config.yaml
tokenizer: "word"
vocab_size: 42
encoder_weight_standardization: true
encoder_kernel_size: 3
fusion: "prefix"
decoder_norm_position: "pre"
decoder_mlp_ratio: 4
decoder_inner_norm: false
decoder_prefix_bidirectional: false
Rows from block 8 of the image encoder, named by matrix and row number. Rows with one number belong to one channel. Each number is 500 + 40 x the weight over its row's rms, rounded and kept within 0 to 999. All counts start at 0. Numbers have three digits each. After the name is the row's rms in percent of the matrix's.
# convs0: first 3x3 conv (encoder.blocks.8.convs.0.weight, 96x96x3x3, standardized in use), inputs 80-95, a 3x3 kernel for each
# convs1: second 3x3 conv (encoder.blocks.8.convs.1.weight, 96x96x3x3, standardized in use, transposed), outputs 80-95, a 3x3 kernel for each
convs0.14 099:469429459494465500465451459434545513543566586491524528523575500494463459528553500503493483499510491494550484497455488538560576430454452597593586462466524497475485490532485478502511453395471464515518472500506561525438527561561430454479539570544524514513468541515486546512455451480539487516490469433460474484531515516494485486531565556502483476419423428435462507430520568492482455541581559483474474489496526493518528496545542534530526
convs0.15 098:548533520447495501501419551492544445487646421531562488453450510490464561513475513501519456511472497490493459509563485527606522563539527468459521473520567447421498494505511471517490486518504536502489514523449458516472526466464491475460528538560485470508482433535563511521518527525494519538597623613490487470505479514494515570485502491513509494453457531504474464458497494499531521485518531466493478433425418498506515525512483570592596
convs0.16 102:474483488469495505525492486454470451473558453532500495534507544510502520558464497457499476514552560490507450525493498492506471433424520504552407504535486592511501475520427554512487478528529456494520502454455473475491519452484388504579508473505502520513422489481504515439510475500513496505464543500516483484471501485482505442457456508406594521450576500541559412468400415539473521514547494494511521519483544495474446528594497538565508
convs0.17 101:541477483487395455547485496501516481500565503514490481457463487450549440481516499490467469528541504531526495455514506522478538552534508478461470547527476499504534515545502546593557482510512485445530510607484465504429503505528488531469517494494495500499471365450520482480504544471431610550497490473474520538514540476452521491529461538480245485556441532496550538510625452468510409493590513505628475511516457523497502506484495531510532
convs0.18 100:543494503511503548503484464504501474473506462467501457479500542505520550507458442511501526541547491555526539498524511526550515410359410512489514543451490487499510404489515454429441493533563459465471385439472528526473512492456574565516593528502558550522444487501532522517494483512526550464423468481476493485545545551486504565541480490533491493439407400477510516520541527496487457491449467504553472493498482496498522481470458396384444
convs0.19 102:534572551402463502454437504508471505550526550487509511523534508515465459519478484429429401469437456446412487568545534558527504497437486485492469527560561433423468519551561485401464398526434472516515533493538533542513567521484544561494470443519483515520451430492448451544532530547537553561506480603521567560429476459414467531522507520482494504449444531471528532521503521525499601465490479550522522502498514545484507505506510520510494
convs0.20 100:450526540512507512475551492492558537479438450506538506480556529499407530490424526389478478448459542465463466517515567475427469493513562452483458473463465508494471492480481593582531495491484534507546547569523505429463496495530487476519550527480510547510454419490496491495443508498464486526507525541577508497643560534472488462490635513460577573508478514519441496511410502516516553513518486447452485489474519512548543509540551555495479
convs0.21 100:502521462508503503536572532456509527545503558552486442462434477467508528568510474529590506459505527485507614515510550482488513551479583569447476496441419516540492422457476468463400445424439550510474520543504482498453512505488512515476552548465483455515492468497484530536466461516506503493596550539439467531426532575426502492428556532420457470440479482501506529443554537482533472442461395427443433512509508483435513588518484571520449
convs0.22 099:459506532587521521516447570579534538503536527535546522606502502493517499479512552477404493525467427551520496549524509527508504565485535536570488441565507493523513474503495369519491459496487530506502512510532519540565436482463550544530533472491528506590599592554515494575513542452560549489496446548491465485498472448496462435438432454537522444490480445495506522461490497491499525493529493528547496587484491548480466532523564347443489
convs0.23 101:476514490465594481522538485420490508435454535515560533535468508559449490506494485435509492540527489556522480474497506488533499512546494517518523485466463489470457457548512480497511529564457482493497459401524454484467456474521462517520492516526484545527466566447545492492458484518475499492489550464443514459485562534445530493479550475463538454506486498514481492516470483472522471458542509481497487542523494495489511516553557467491490
convs0.24 103:588526496550463498512496527413520451439430372600541451494583541469486576448475553493484461403590538516524506580574557516554530508504439469476529565522515457468476487486486501412496498500472491481455419428466484514511538506503529480514488495459599478494503496489543460492519530537466424579449488484554541523488511502537546473361503486546505541552552510524543497575541555561512499529505433490490544478471441436524561563493505519572536
convs0.25 100:481535499494506508506478554432475495412421376476448529458565610523627579436482502455479486473473543561463581540527489519478477559441507500554574551538556531524491462497448512499484543579495525481472559512524464497486413492507466505518453467483454512464489507536451442528475478459448424461472467497569534428506506450493464494486501553457505536557528527504509417539542477578546475468482528544515507493460463489533535497498477404499502
convs0.26 099:499489511466522519521562530491519561501528534519528503525491526498499539520499466540482501527475453490471429513519490527509487519552508501484511507545587487458435479486437454526568474368510513465470476622567492452502478541504425522543511563548465496518518464571525534531517489460527502534594493508473515539429448495492498527492486490520577534463464491500523542536486502489434462466502504489521506524482545490451497504561549506558494
convs0.27 099:438484541528551507534509508455470474449543525469556550489516427573548462536510485471565549508473485474479514472530470492571518463523537472490544527504479508466517588463449502514481487452520560494395523519480454469489432428523466453539514507536443472582478459534498518560493504503488516548496539515478522500517516510535537531389493698410403582467448521513548377531531474462487486507499469466444466524475508496469536529519524486545595
convs0.28 100:521530495554601542501495482550548503520528509513515486537505491454405487566553541473509535492458517502492509434415439422463510477497484520494477513501508573595599470472456494504496463527522415479489511472466541510552484505507506470423510508487546502515512516468497513479492513477495553514482478524559561533565599541489498404513518478460461470499515495485455485584481497595561527499501418493463506524559528508502474547582525492503546
convs0.29 101:551457481509500482464467535467511500467514525537471485439505576500424561529538548513486482525453483517469477522511517510535562464439459465439477593545565526467435498564530457566477501460446476520526542572501570504513492486493538477468464464482609489472546473486460466477473527565540494495464479480493504523483514491478490450650472451608491388571438464420546546460521583492557533484514509497479490536471478545456471498535483529513466
convs0.30 098:446373446456440499488476511494515439473462450539532511485543557481521537511519534566542435578563387480529444543551521538521524488451425563493505589523501447502451431496571496518570495521519489474525399452570442486556471500475487456461468433436474476542501532525452530495452438532503519541538498437496446479548531515485549526561590477505537469443496488549430472537547533517505496555507456474481466452455450507477544504495537532461508
convs0.31 100:543538548526515525489485520527493515498480480513557548500458501537557592526520551424473457527546531499483498549543537528541511526537509467561508519561571423486517544515525478528481489486484529556598502534480537485430589572521567492491497508475468495471560545552511523564495493513522565552492540494529531532533513499485515528461518507340394375465458395521535527491520584448465556502493476541505536411463512480503508480468503516541488
convs0.32 094:440514503425600508559523469556439464513466432484449420512409492562412528510486484516474490519538502442504532482614470422610530517500449494485564523483527509508488523467502495476461465489552568508467607484447505461472499501441579463410578466532446557520446586506564471515549539468531565419535446449444563561426514509460463428496479492478426488508509566497505545561491483471432431559472464485490514463486482563435508558463507554531539
convs0.33 098:525557514466496470460477519479434497528545515453531530454483502461519513527601497445471541557579513492499488475487494540533520526510514426445450483459455514538457517557485448465481523511514491494510471532493488519488525480431492520494456522456501556536478475485496559494523478410523501521506489522530544525524500452542489562499527435509516546493486520471429493456483403441488451471436433479540479471519491457527492481572548513529496
convs0.34 099:526558562409478551420455489491414500487483485445496538473530508487535514507481527456465513523464523543489542517493524501471494545448528543492532518533568465455529487505517517528496514520529511500486545555475564542520531531587446493499480463530494523557469475516385393481507516493488483436528479519571606581392467507439428447477472591480503543500534504547503457562558444535461425408307448545487449478464476520521546459511525435502588
convs0.35 101:591545586482499526435448452417522446549552484489546542490522445492449497519484498471474515488503454512543507513533468502500501429500483496506497502483468509579509441488463489556515499525478372426512471561557450504548467483520522492470454521506519509515479467486476468485564544527487549599463510498509521450459464465479512409484434556543526504546513517594656522474505503499444480470548491431521434490511499488465447554502516543533578
convs0.36 096:465417488509493478531528467501514512515515495515511504542553477496526513499525559553557485526533475522532384533527526517547491523553490520521499475558514543461473485522506622532511499515528469465494555509469420410453529537510471501592511508558506465485543524479559546449506529516502502530539542552419497495488546531431561497513530521494465525477486472475490442458539527541513531520559495512543509552525532502495503502501517552493450
convs0.37 100:539541558490477488474469459492479466480493470484494531509534499521540546513481539464410459525488484547550452516468486558535482524519471506525525502528564516469483509487500487426482490504526493449482554553502505432468533506511498441467560461545530501492463454497532510466535530535478441506481490509477481483470439448500479516475492500492496475514501501527486529436371471514426488497501521544531507543499501502512519516505539517480513
convs0.38 101:436540475492507537524489514470454514473523464518488513472413423532552453502546473431427531449536540469533493485581518501484527511514569484443343538566538564489470519563534442494511532505565579549523470424433527565452544527448517583498528514496426465469468526508507493469544560576511557554476591585512454429493494486530554514458522524470610554459469513488453521524426493496450418497466517511530526508515491453474468510559548537557563
convs0.39 098:559468460580508521476435480430478474487497478479493493502493542509554534506516523506547542574521537564574560520453530554533555502484527506577586457483500544500488506490503508474517507548545510533512535501489513549475467527463481460415540517514523495511508475421495508514550512529544499565461553592516505529523551578445500506512541447485490444477492505473583605522579561500575514548527509427452486453430462525521507554530510445476499
convs0.40 100:509519563511495483488476521433449381487525498517525473503472446531501537525554515513571560499484473472452439493514491558502501517501466466542512461479485550512472525554556460480468476472464549506415444527546472499499445542549480493515461470545504528529402465462448471509519509502514485545480522517490528543512561530529525500482507542527490435544472505505538507492511478536574518543565490497466372521519464498504483537555551462492519
convs0.41 098:472460494534502505494463515433499540516480524515507556458494497529477520524498486506479514498499519500475528483471499460476518509478527451488593595507512543516510465479494467505555505512555492500520468468475503488504433487554482456498481502491447483497438481465518454564483469515477459517481544541445438410462527502492513518431438502472493479480449450538486529527509558530539529463455568538497476528530505487473515551508554529531509
convs0.42 097:467510534508505541472403469536553580552495523497494384481454459465412404514530426478497488428375432443471474516491462477501547495523432493504467489463483514500429513571525453554433499491457524520483505582451506542488511471501539504530518557553450417509477474570502503498478542483525613596475491515442494504452520487462503481497548512469500538480425580515479457539503479536507412486506442433518492556552554497523556537517546478502423
convs0.43 099:494529530460493563453497528545537528489418409488446470443511515514495467535507511438513483453475490478486490556542500518547568372369420503491467507517458509525467486480498483459486479434426466472481483518471475525450481467423481507483499533488447477498516501550508506523562516517553584578373374419479429496515462524437469484475447469452470513466501520484502529496488504536506516488488500468464464531518525539528524560504499451447461
convs0.44 100:498509465530523474521490476541518585554551517534466490508513474508481465529556526527498545536538595537605529438447489460501502495548554497522419463484464523521504449494540491450540491474482484500528449518504563547509554542454505528502485503538472513499520538452543539514497440569500499517507508478519593458551586488493556482473482524504460521478491518483435463510532456557523528497461546425456516509544532493489540497511563496498596
convs0.45 101:468439438504532442482536522496494531491451438569543541454495480476418514530449511467524505500524570471446500492479493471476468466445495543506511476462427482487510512483555533511490529518477539572529570562512557557528587547485503444448475494489513522509506507517505511498458469461556516523450508520466451479466471479421363471476476536484515572507517513455508447523463477543523514449478535526488449459442462510481522511506515531524528
convs0.46 098:452513489532527532479474516437526413455460503464398428478464482540555524523426485514507514515520538432405466464515515508510501501478469521502479541536531498472487530509483454488548452467443569517491388450513543492457473483452540588497499506499464522470530496520532453469484601535525544567504532529473522509467419432501481528500501492582604566500458471501505470473527459523481537495505553530498480509500494537540497521527554468471471
convs0.47 102:465464509576607546435478502513517567385381406498562549511504567501466484490499512442477440505479492592556496563530525470416425524576575536521523507491504486494479469525519533573587524486450523513546497542550549490478542522525459490461449468481501525524501509505435485473494462512542421569529492458489422512453486528475494455489497471508547534516494480495472493555483482486506539524548523492453464511501469496457508517543526472515461
convs0.48 102:477459469532504410532534448499502482515565500483483516531618499595563534417471515476462494504536517500501497548544513593631523484512538525544487559554501507513527505491529426500482484443535457480500505505517467497468499566480494460539495530502514588425501503399570541488536519527504489497510474397519582580440503529534449549433445491438380422546546581524551528545581561469491464474463531554528488433427481476510496469497521505537524
convs0.49 099:572573562495470486466445514505483519572535521548524491531545551512564496524566526542561554512500525532567570516531518578557604545534476548562516530492452518539508403317428293346393497502426550516534454475468465480407466455524569495543487480490499551523526515526524483541502490498505524498490445513510510472467514520504500517474383469500465521503533515534537511507505513461465445521531547487494466496522459513490490525519475527528509
convs0.50 098:507498522497490450448501426500467486533574552520444486539521498532528511542537478396456499550576501515628564535521550535553530529493516512542578530425517546570521492495455488556506520529451494583512496497413555481512455553465472446522515518574444466460504504485501479503485542533481509495525542493516471498542475541454492534509476425538525551485493509519527512495521484521549517519511486469505470456462453509516517524549580488487466
convs0.51 101:567529537522527505516476520446475530538510502500536535490494536555565560510527503521494470556592531507502471510553530481490456513467438544543529542523443578510461437411488578367428606608474344410501452407458545527449554523568512550492504545530425469379531450502534510513518473498496533497506547501544538508556535534526554539523516490457503480462432450536454500521526509482480463504482470505486463505479465487491505484467435535490460
convs0.52 100:458502458521495492477507475540554512546581519541494516476440386562482509540546554570563564556536525504510493513524520511546603469427458479507509463495505510489456521473550472518524419431513523525563415463439446437483451433444435417477516524476485504523517540519478540519477541496521559508545505503478470435521535505558572496483488548496483527440444476420504490446448434539521479459463446485513480563525466520539530580605564474534496
convs0.53 102:513459460538497513531533510494468459526527486520498508525535479449500475555529523493563511426488487435506476511506532484434424497475523421443476510493548441453411448461505487555469479504507480467495468568510492507460495505563482474536552519503469484507480471500475525515534502525457495498564571555515530559533496500486579575459457491520516558540498512492475513532568550571526537491488500449458474482394457518533500479476521524522493
convs0.54 102:472479525449395449571591583543507495443470478504475482450438533481511496467517529478480453585613604440410443501550555480475486493490479500507507567545571484508497493507509542498486473464498470445488584580554439391468519506489471518514493531495483509493435468492535566553529518443490519537498459483485467497517454473528533557515543490441465458535555503506497521589527458484485484567510516509511485510545487470514490461489497546553595
convs0.55 101:525492570476556577486523504420446458474446411534522535493567477479390469486516546428513468460480528468481485518524542487473484500536521494490434489577549484488506524515525574619534472423435483533483567603526496423461499565584481431482494530553562550526440492513479483468509484533497497499528547561453478559516550569492546535510462555506483507478478509482562482447475495503530539524585518474484512526517490459438512557543502424460541
convs0.56 101:481517480490528498496519473566491520537498460558520499477484536430472481501571542523540550450474521418402451550535551471484496482424513505478473520556474451478531566506516487468492489546570580556527531468474510479552513454468479495470507559555460426522460451537477451499560565579450531449558542478445461452504489479508539477414408412482475477521509522499508556485448421520560541560531492414418416474501492467453477520550562559594582
convs0.57 098:551526506533440499459468525476483481547554526518504525452422410539530558464490432444467433498504526525584555491491503538480516514516547489459439525476436475432416530543494432472520495488529498516524438517498517514468500542567483551466498486460495534535508464512466522520458430446483539520548538562457424503463428464453440453515560588507443476447476512505526487475501505466483517470527503533562522487495527513432413527565558464516500
convs0.58 099:526546512413509455498455518563485540542478454461483456452468539502542518496494491495454457563566567507546512505490518468444434521535483483500525534545554399446490500480478437412522531493538516497525488427450509488502477490532484502508541495560506512521569633559512502494522498495500523479496538482560606507475599534502515470432430432464449446541509522448454541523504493538535516425357437565524506480492499531513527500473470506503601
convs0.59 098:544488466531483486488495527457550441518469417502489426494515569472429497519553523481432489478546488476576482462538459524544534498537459459545532465516519550516474500503508509524559477527458511553376459541404471532424560536461586432486549477516522384529508436530506505532484494535472557565433510483485527476514521589532500531476470554505451489513467492505500484507465476531491488457546478503511485446506522509522524546470494501453451
convs0.60 102:443483486484462407486430446502496469531498514540476535559528528458532605521565548461501494549583517596559546481489480498524522479451524507547585464541584470554566572471448502522517448443493594546470496542503495486490450520522442479482494476490522526507515534476487503506451495479496561494516449470459478451490471458473453451543555509536499503517464499524478476420517463466530470456483477463455467501488528532532500540536523429470502
convs1.14 109:458497533484503540491491522473500489490471491543573533527558548539541582423431522542538513555581530488503502524480488448449451466517496463457510470441429554519536542552511490487515488511500487500527440425452493533522510497534557542536463430433487538521480445496484484499516492485478488454422462475528477481490550555510472506467482477575578568497423461463505502498466510489525506543557476564610542438497469492498440521524484478475471
convs1.15 116:511509530483451495514481475595588621556564636501400435488464539430431507471502446501500485531531580488477545541552488542484510508443482483464471514503544456462489538521548545506536497532485489453515507478509549523462460525477449491409497524524514529504465481500472494487484533509500562541553479469495529522513504538505531525508481498511473465491525563549536468533570535507533533528524562480477517484512485429536502407457444489483492
convs1.16 103:560558540489501504461474488460429459507447454469423488526544479457450460482481427529474479529482493494470546475492495500487528531520488473504532483530519503570540418426392521468493480543512455497479411465413521506546652648578544513504532512486542548552520504562517528571493474472486530498536503476551520506527556551462538483590531535538464525473505452467509482484547486477430525478442488494463553498562491575572580542533566493504473
convs1.17 124:584559589563542605505492526496493496517474507513446490531513541517466528497483490498513559470485510512496500537540499500531526507481489494496537503493529510496458440497470508485506518523492605592598561467521470463485469487491484513481468507448570485547564469561519490518578569533507481562550493505478425515503493495485500487357422369423528448500507466623602577571472541498495510415429344440503393472558440407460471451524497517548572
convs1.18 085:496512520480475480473480517493487535450478483492524498492547499493501475503502488444436450534514472482498463459456480526548448479456477558478510485497499477498452576507452466527537542544471484550572465497568483497504487425398467486468536534496510497527502529521445462430504500515460473471470508547478489497498529427496496527459446401507540404536541498555502482464388456446457451439480535526575510532515502517491522528482430519498472
convs1.19 097:476496527491532511476501466476528490455553534463511514453532524490473589517527536572495533609541512490484484484466419513542464517519515494513493519567556511485482486533522455416522480488547448512588492537520495470465551576520541543543480471431504507488497530491489485455498503462468519491471459501506528424557589489498528529536534526500523521524544517525557495528505479502499539516468535466476525473529568505442512477433455465507527
convs1.20 101:465459482515530498471513464428476468485523465502520512460384457532466491488509466499506477505493479462526532516514518514502447548565503416378383460481444530504580416407431501522503463488503425493516515521485488517497556524495567571487491511493518530546481502479479493521494493505470474455481523503545565587499517523487529474508501462541515499553487529435424477445502488472556462492466503482459544484512506539509520488526547485531546
convs1.21 103:458526458482492489553508474427612529409565519529501463512526494501551531486527473533516535527459462527535489451540458449527457449487447466523457490530522491537478578529536530547563425525547479523554491495539477490480534477519549424482514474472442519428403441451382432415423525517491483433451508459458526511469567511551538523505494507509512510529491567487486493408510501457478441505522500505546483469491557473497529492486474485509441
convs1.22 098:522499472503436503542433474516572487544508512522500518443512474472557524496565443519577569559530505596537482507510397542528480477486478506452434517528540540584505456539507491514537516521498499522441548527468562507438495525517501503478488546522523470443483468476475488465476527546516528509511525492487423419507437425479498503519531548476510494462505516517447420460465459518550469476536545467511472459545516495504545504532532481584545
convs1.23 098:519454464495489439479483455511512553520522469493471384496512491447474431492482451577591551515553487498470468465409543509505557499478459503569555437486425466527436472509492492493491508497490527532546539518444552497492608602543490550503503553501578495523517507473513528531527502616448530505482516493554455539505514614438526573485512438485466537430501493477488543410505464463445508487548433511524477472538468516574551429480488430470335
convs1.24 103:558494496454476456496466512493529491542547536527523540473503498511497496498525486440449509491520500497529589495457494505520559521462467425485595483501460539554498511505469539486505441523498506464428523511477475491486529491527447523425484516510506471584497452490496472514435475572502499487509518514478510585505469524497506586530464480452404444547505508447488490463531511470515463524586475471427540450499504499428544509432507514526542
convs1.25 098:457515516509576545454509483467487491578436501513502497510530528532501487503519489570484560558473486495499538402450414588547561563537511515458563493491514525506455524524553548475498456503482522496513504479411466518513555470429549547479512535594441491509527559529564494525496397414510449436558515528476493437525564533506455521487552497529543529469495471512445480459479535495456478468489514506501513502509522549523592545492490514522547
convs1.26 096:530553511521498536524525519528472491543540475488493441544485493494522549485482472576479516569562560512478486576572568447422478485503508383397445546507537518560537486453523488597493512554524466458455534497489468473453472494515514492526532476471432477464490509474405415450492445495466442483543542575515591529472539570471558586510548536514508506526452493463499490489479511416428472540516494492576505453489514467474459606574552562484508
convs1.27 111:496550534510622537491488492508541536547569511573541491505509576460423515499421488536471528509445507504490455560496507503474495546443500481574459525520497545534503508487550473414516506440549443450524463441516475472505460482479486566394504553460486508418488502501557472531613536511505514510498569519531486488498570490525504478475523495515624502433568490485448482390390507528432507468509557478485495478502475449483479543542476518546496
convs1.28 095:563552522460448469467419462507530531492450518477405437501561467533565537474477506497497524454492481475479458497419512491485549486450445550552517440510466460473478523571517511498534549524566535593586494458490461460498544516503502515447517486470454407491468507482485464411537497467451491482497496521550442387549532548510524526500453475533530524516518494555516490560534474551570568502504451578511510550519491522475449593536490511545503
convs1.29 106:540592512453489519479440494499496476512472476471468448452427505449476505465538520415464533493514500489546460555551493496461511529514482524447485536481430514543496469362455474442434490509486504474517551491533517456505464567496515549499528526470533479529551495487579564543497497526574485482504505540519477495512490501520504478453535480484598538600603459483384465548391417522383529499529517440482543460503489441447519525440516509576514
convs1.30 108:501497484513522562564527478470509443510511471541494512459501462491507486542529484538543454517498440467447458507517536539587538538543530468475458460475552537526571414466490474531524495529487472463490458429523505494574534511483495519514492460455526566553544541571542562549508510481423439442501483484561558550526496473505499472514548539589557501524529458544506546514467467512511510528526577482474455499483464432532457457497451477524469
convs1.31 095:477487494528457504534483467538537557502560568454499536509614559421504494518528507543527556527586565514535542440433425463467496502527520527526482502525490527485475489533521485569463500512552467530555444543591514553523515495474468419386531457462512502406503473451414459478524513511510584560483553529532479485547458502434457453490428455502415467450428445525535503516526482549541502543538514531568566495503520500519455536554531457466481
convs1.32 113:448447581430466478498502460561481514506506507505558469431465519507504494517547503453466478517474478475500454547593617521560637521479556488467516476461475515524462533458515532474478517471499458422457501510494539513513458452483499463442522503454490513572490491474515540491492549581473526585468466496550561531529544559500528547440405492495434456541528533507502536539531495558561502544520485486456519472514512532427516463372442446470487
convs1.33 097:460494534510532557563563528468475495486532517495492513548488516502490540508485390497455434451449482460459517521509512468516477499494437458471491552566560492529523489532573476477489534505460480479484512474484497507447532488512499497449532518484516488449505487504473527494488488418466462470531500479518442410496434458449424471529497460497542457537472535519544554517471505409417466437437437453505534492421462492523483518568571536456425
convs1.34 094:487493513459458526490469432520517504503509444446495444528566546531527534491482448531508594520515489525602535487415415554494462470518476524493484410518480554486496542533548533552545494486471502557499455460489487458455558551463502545545502520503425479525464469507498503416462435394496451495463529574556474438543541465402577538497486473491507497540505484539520470513431527532413462472424499556537526468591573520504483530553531500550539
convs1.35 101:539551496523449448514474564507493480519513509558533563469454461456473476483455519485481490580607541568551452525505548477513492457411473471499464517489463468470553470489472474565541509477533520505476487492514527480554494512530491475441465558524501540511556516544546467519488474551518562518538533501502499591447466492516525542529544565485462433448563408463463492530570530533477533486493489460559551520593502488553481486504500468497433
convs1.36 091:480516466455469451475465508507489455521436443483448449529493513519452439480516442503496491449458504474431419538519510505478485469458462530519439476494517515498496519525505502458498565554495447538476505444471508485544545506488480545471491496448453536450382506524527528539527535490518554514465538556492453469487523501539546552471449492486531458468443428488497408583557511463525531510450553578483507482510536510504508465498543454467470
convs1.37 120:498537556508511514483467497524527561525516533511456467458496489515482481559542516421381399481443491492464461513477499534518531535531545405444420478475481512497537554554554538513544477489536488564537489515492468496486421424411432455407467463440470473448476490478458451478509464487506496440515520468557500518544542517480522487512503489513520518541537528412420451478490449438443404556514578564517577533535498488481500498493470517481502
convs1.38 096:510497455550513478466535467482510526499503505459505480465429549447409499474463492493583504459472480474459517474516500594593526524536445557482484578555593501502491441442481463430516551527500452389474483459475467493504569553485513528520524535508542471493524462503457481474467511448483513467456470414479535489481474405480499453569640543502493515496495534533531540499519480456465488476484512388429443491493491537507537437450520476460517
convs1.39 095:482456466542464479508495540430452498512474451531520529470494510572568554500514545500504537563503481501500436465481489508506451491524485507488504539363449513522497470492482571559526517499468533497471484491479489542532528521512517514512490506478525413442389455482427421518459520472481509527429491493547515532448517526468470475505481473476522523548529576502458465518544540479557522564513523474436495505514499525491518476420478505478528
convs1.40 090:516452470498477480491439472504435413449461519469423480537454414434436431521488503518505471538509523455428467498442469534483476498493499528503513494525534527493582476467432469459506500463550513478459393377434493498501496519538531507461510526469547504471500515548447413440462482500514522493517515479507498524564550474495499422485513554531528530528503501565481435574504452553544498453530515468505541468512534512522448500519470486539493
convs1.41 104:510522597508552533470493514502566496517539458444534451468471451463510519483494471567556541539515559496572495471472405460538466522559511443420455475433448458533464477507535526460557494464465520587547496535543472499555537521494453427449522533492454455419490551475434517503444474399514544460563518495523526504487568497498543482446505507503496522494448485518554535482544521491541526466477486485504468491416461516512518489550548490529470
convs1.42 094:487488516558538533543493535526444542523543517510512461483445485459479516479522545519530508478523461546554575518499490501551482473545454453455503493551505485534499528530526360475466443513520442455523487479565489463517467583495494517473514527500476433474560490505529477498489427498522476534505531554553478463558520518502524563444568518515503477460458500514458511471434477495498505567550517471487430459580472478467465479499472355426474
convs1.43 084:451467488549509578504492563461453471492559543497526521496473462488449530487453557453493516457528492501500516494443427495535510462529522473517549487508556499526510551510531515522495452466550422423498493457526513471519519523541507487507494491475538464464473481579452491510519486482412495508478533518502517437493502493528505500477541539478486486516545486531558527453476465539534525568496526539548465472493518508419486488477472454490516
convs1.44 095:487497470460535526510534472493553519459459502421536510530517533531469479429386446476532475465449478491513512498477485515522502453496510514496486461550478512580559586551529569436443535460464481478471554571612507546514515544424450521503481478483508526462482452475527519539550511464540518480499547497470431454452409462496450546462494505412428462477474465484485480439449508447489503500501533555417453487373459487496493471486480481496490
convs1.45 092:566559513542571517543525541451529555492454476513511537444518486517553514484455546505555554548491497495538523475462492482520492501496520469533455446469509592570541523524485545519517481454480527537557476487467516461498546571550490520519528494472437429485464507551526531494410454493515505544479513614500508509486502532522549526549547525468484519491529483485493546450448487548475514482505477505513544440486479471500458464534536435525533
convs1.46 086:462553447485547505498490522427484501422476479543477512518482472498515546517510520443478517449473492516476444511538517545564507502513531498582585458585535482488470489426449437405475441450442459525500527505515491466494520561568534526532541527521497509515496481545477539510446515515461519539497514566445435409549493468520527528566569565479500430478513484468485506455502478504507505540513457436438468497478523547525547467515538517525503
convs1.47 093:404380387502522503533468574400403457589575557481562513464509512486482490427458484495515572506478460517532484483437494459535505527567493557529523514476509482475536400426501498495528491521489440486424501541484507478528573536536511464511525490494495472494519509512517487514533520501498537527530556515533536503489465491488544566516527503460453435507509509487472486502498481481554532455501516491495528512518509571573555571516524517551512
convs1.48 098:496541496476484449453464499506567596457474535514482573551549556555551484588498555493485518507507511506450545465545554520495550510528553618573524459525493501476495616556537488530492530446508512508507527556546500483479527486510472591486500443538551480420428501400470527469508529506511501466524465436451458446550494482473511479420413467496457496524487572566544544520553478457538507510501520510398481508498486444433489396477450553494520
convs1.49 103:541542527489530510525527498552514498524528457553569540485480471525606535550550582517541505519504459560521506511489466479458501493513503506513549445482477548584509526486469525588528602557553509483540535507519491522547535557527494522520508496516470483456520536519504529526493475473520461487398421445505537525502509501523481518536526491449485521514514525509555485444497447499502470498499429520552500549507502535560548523483479557522520
convs1.50 108:470549487496478480461472483440524501443460447472523479450510531493470487507499483495505470478462472475491521446522448461482480467520463540514473499462476471476525479489477555525510533556502476508560584505536468452467545563488543553497523450495479530536519508437466487553479445420494476500521525503439464408441464481512526461501500438502482460548521523389462482513529518449503537490494543537544547546535548482472500488488451533563588
convs1.51 088:500506498497526467447510497523487495532498502454507535521516490471473475433477480513463508502472489481486449456464505569501495478481476529500524591566539515535517442383519501460529490519538529530534499508508520494542516517507523545532468535475548521501573585443503526530502538469542598548467519575483437475583497469475504453498541501474510528477523501543514474483557484422452488497446476470401459506520507530560557510508565490461506
convs1.52 096:469489530476473533447496466465468458510500540588625571493575547529511500542515511571585530533505501483448521480470431506559575403485437495576548450471459548512564555562567519559548569483577416440484470455461469501474489494478493508463400465494537558587499492514492522606473502512518496519460476456533516486510491491436512502532542472477485453442470534472524548494488518481486502513475483554570476524524473461438472506468451512528494
convs1.53 105:450417531483447543523515521476462489513499474480442423573522527600535549558552486528484491497494469473464428389418433489449480482484503406384423511428495502505516535488491514521491490497453574566558530468524487477500495509478475523502508538535504513469518517491510509487442499482545524525545481495452473515545564557542499496501511509493532473468502532500555500540486506467513468600525592524541548498480490583557517538634559548564575
convs1.54 113:488582566495529522444471478445477494473477478492527528531515508518533490477503502405420477472494505517514556464451475502495510498500490449453426537568528464420432542502523506452444480524483502526585449498479465470482454423419542575524481503525458464502438445429417419486488522515492470490480483472437435466495418441555556544513457433477474470581566519512604604462516512489513482564541556468434478531480505509469455546543547520466583
convs1.55 095:482516503500524522502486523429437455475490511551542547453447485520512500501480481451487536503484521488507493480472497530582469530551560539571509479512522498480504450356378496500498523473513503518498516495508501478482474525555538540535500488486502570515462489477522452476524554531516481502526530527521508501504455483530556519472490480476507450472523497512470441510540539564496520498469464476419456480507465476514517502466452481531498
convs1.56 098:432493519523536521516524503496551459501545550486507447510483481524525472541540516472500532460474519515507524453493528508536553467490477488435476486495536539490508521528491502467439483433431519482453481517516511532496424415425447444489565564527475527568477447422440454435453526514516530543448491500407438487519490469520510535517485454424411445513510524548552550509527553509547507552599479545530446434451519482516504490522511548531620
convs1.57 106:484560531498539601509523523429456483492503538546511505498534519453495532449490503541533533505460515529501510485473525513538519556524528500554570524553562462475540502537572498501486546566506474493463491504547554514499513571527492478483478529527579561566515489586516486530437463477524491486541497463454426486500457515506530518523541525481474487442449491517547524491484527519492513499447416486513457448486535477542534509518488461532516
convs1.58 088:488495448452567518519486494544497563528480498487491498501591536504568512453559533546551597559515490549567544499420442537451476476500430539482521483555564506557551507510530532486486452488543519468451501528486511499495473574464518543534512486460525540480486508459500517440444382452469433461489524516496460531501453453499547517461543505503512510489446465488496500501581493441521451453462520490440523466551586473509487478511524452533532
convs1.59 111:490504484499539500504487540530442563543519561521465569413442449492467487491471479479502436455522468510524544545527560495491474531522551451509431552540501524553532511476448506473485506512491527475548577474595497430535350514425462541399420472465548488513513556497473485524468467531462511470505498488486506481431542479466497509463583487509556456500540487496500478473537453494520478505470497517456563534483458514507495490474520497486518
convs1.60 101:541511500520476465575494456549536459507509507483522527519514548492629516532593537562576467493459442383442525421500580472440527521461530466499505504427388462526448488493503492531497455517509525499501543584557559574462498483446523530448454480453494509500451467448527497479532491414530442457493517444480471492480460488427412478503545468520539508492498482540473535514475526436502499502465485508558513449521478577537511513532494504563540